A small spectrogram autoencoder, trained from scratch.
Model: log mel input, encoder arch convnext, encoder norm layernorm, encoder activation silu, encoder patch size [4, 4], encoder depths [7, 7], encoder widths [64, 128], decoder norm groupnorm, decoder activation silu.
Rows from block 5 of the encoder of a small spectrogram autoencoder, named by matrix and row number. Rows with one number belong to one neuron. Each number is 500 + 25 x the weight over its row's rms, rounded and kept within 0 to 999. All counts start at 0. Numbers have three digits each.
After each neuron's rows are labels from the 100 clips, of 14976, where the neuron reaches its highest value: "top examples" is what is common among them. Only what is clearly more common there than usual is listed. The data: songs of 200 made-up bird species, synthesised, often over outdoor noise. In brackets: how many of the 100, against the usual share in percent.
# fc1: MLP up (encoder.blocks.5.mlp.fc1.weight, 192x64), inputs 0-63
# fc2: MLP down (encoder.blocks.5.mlp.fc2.weight, 64x192, transposed), outputs 0-63

fc1.70:500495426498498483528481491498489507508509499532510522493484484491515497462505478513518541500507491539505497508521462503578498519497495531509448520474464520499547532510482495450510550491496521
fc2.70:538506529470489504520523508473535493505482493504435478507496490483510526466548532499518484529511481495482484466482457478499514496484491487501499488515513486536463423483471467459468479519491521
top examples: thin (high-pass) (34 vs 12.2); crickets (33 vs 14.5)

fc1.152:455473428523494508478510516497493502475477564500553495523505522500557523490489511517511536501498494469496508533515495485506468505521478487494449520501544494515469484508488505461503518465529497
fc2.152:515483546451506485488526464509492501496496469493543520484503486492470511519456490500462513514512523526514496575514503541486485464512457537470540502509504520495523543503492491513461475477474486
top examples: thin (high-pass) (65 vs 12.2)

fc1.157:547540457473531505499476517507497492515499498481504521487462481488488517480498470528509553550491504493480496493503484475523460525470505500492476477517522516538539428507525499474523552497491524
fc2.157:467509534454510487466503511494488499512480485510476483493512550478532458502498492535515515553508486501514508490487486545473478520503481500548477493493490460488478458510488497439530469508500561
top examples: high song (53 vs 24.1); arch (44 vs 18.7)

fc1.28:472508499519476480452489476491517479554538509512510484468516480500531499483474488500471539467508509514465467523496485470515530547525513508546501549492513513510466508490521478500441531458501506
fc2.28:465487529469488477491541526513503500508463561504490476501483511491455526508546524490525469491526485506510494471482495546496498513512470480511517471484549496506508502501453452474441504467497513
top examples: thin (high-pass) (52 vs 12.2); high song (51 vs 24.1)

fc1.8:480490514523477550464498461511497529489477487494500488505491495502488481541506536500496457458495499490521518548503499510462522481486506511533524520460566495479453478479499514510427495508509484
fc2.8:482535483526481480510488482522537499514553540469508475500518488487526509568469506495477498470507494527483497512527491444529522491508528491482536473515451518491507513541516500516461538473488479
top examples: high song (54 vs 24.1)

fc1.155:526503476497487501449506528510484490466493515476499509509496478492505507524509523494503499479466505469474534523450493508490501539509502535569546544496536504483524561491460495522474546481497491
fc2.155:491514462486481506498514485491562496497541515494450463476508502470562479540499524475496501532473495538499512499510499441507502516527506490462510475535462489535477510538516466494506512478496479
top examples: dip (36 vs 16.1)

fc1.57:473512478520516501453531508491500468474535532486507476537545477501523518516497489514460469508491487482477496528454523541501460523468489526517536549536509489459485532508463491526523505486518507
fc2.57:515496459495481494496523488486519519476524496525446453467520474491541448526512509497514481515462486516506507495529514431541494518472475496450511487542493519545522510508505471518521498487504488
top examples: dip (35 vs 16.1)

fc1.167:526555502532523510462457512486548474492489540499522503529496501500525463472525492449495509484494467520488524492487494490471532511474484503496498508496537501528491509544473494530515488450454545
fc2.167:506500502474481504509554483485496517492486457479464475516507484445500512495538474547522501456518500515495508526506567529462477517498529500498519489480512479540549480522493545492479507469489521
top examples: quiet level (59 vs 29.1); dip (37 vs 16.1); first syllable: dip (26 vs 7.3)

fc1.117:535503494493483492459524508507492514477523544489490485504496476498510529491512466505496526500473490445483518487493480500532475530495503551539533544539512500451542527505474478517519563474498523
fc2.117:508512491469485515488527478463561521481516453522442474490524493487552466511528526484502511537463489521486525520488484470514525500510472488464481497522486481565481499517516471481512516501504508
top examples: thin (high-pass) (38 vs 12.2)

fc1.66:502499449487502515496476498489485494461521483514534489498489488499536492521482478521489607508443508463496483474491504510509500534493503512469443484506506511488465500516510494485526527502543506
fc2.66:509518454501502500508418505515505524489464524475525499488509512471464511513529488503541472498461494470510497493480501480505488489497519500482541500490493505500525428500471516511567508509463533
top examples: click (45 vs 15.5)

fc1.37:509519440510523510497481528511503481493509490493557482527494541500511514551494523508484520521473493506470515527479515513433475517513487460513434518479537478501482480497517526518481470519492468
fc2.37:495489415498486500536458518514504484501505517478563486517474500448539452534495515510503486494468513502519484497500515460496471506504551505502536508504474499486498478490480502509540499460489477
top examples: thin (high-pass) (35 vs 12.2)

fc1.5:519527440483538483493495534505505520514527493484513469509472474493499535486476482563497504545541513496472481456524476508522459474457502494508482507503558480492472503499473494497511547488501499
fc2.5:490529469456497474512498488485502499519497519510434441511504482472534436520497494521483498506526492502512532474531476479523505531464512504511507484524442472522525457521497487483484458507500502
top examples: dip (38 vs 16.1); first syllable: dip (25 vs 7.3)

fc1.174:471491488519453486490502516534506491465490504478487504496517501504504457541511498474500479449474469457530532520483499511462543497512507538510529550505517525484482509482475523508435469501532470
fc2.174:504516456528489502509520488509532499494540521474482476463520463482537511566510534483524507492464488521495486499510494435521501487530511474469509478533482527499499534507525487496496517473457449
top examples: high song (50 vs 24.1)

fc1.77:538531440511473489460481537508477496489509489510513508495489483504508527504497499506496523509464461500467526540463478500515484551512494506541486526483522531482560527507470492492474564491484501
fc2.77:495499494478481506494496491491578478487524519489450463487491510452551470513500536494501493523480464524498501493505491442501494510511519487482509494518463485538447465505486455471480504474480500
top examples: quiet level (65 vs 29.1); crickets (43 vs 14.5)

fc1.172:539522413532477488481465521509488507499493453512520485486463514505511535491500502482485505500492478494485502540476495508497481520510486494533465549493538505522536522499487503473465565506485484
fc2.172:495504485494483491519501490502560468503508557486473454509485513457544457506503534495507493515504475522504487481504506437497505515504548491498501489521460499505459454527481463457484509474479491
top examples: quiet level (59 vs 29.1)

fc1.158:526516497474531498526494511485502520527521500523512509501451505504501531485494471540489547556514513495481453467522471488519481515494507484468464450522480496491546482515529462493531519496461544
fc2.158:489504529457512482476491502462472490502470473511512521555490536501496494471521489516491512515520513492536500479490478554449474516458500509541489508463511462493469467469502526485490467518537542
top examples: high song (70 vs 24.1); arch (52 vs 18.7)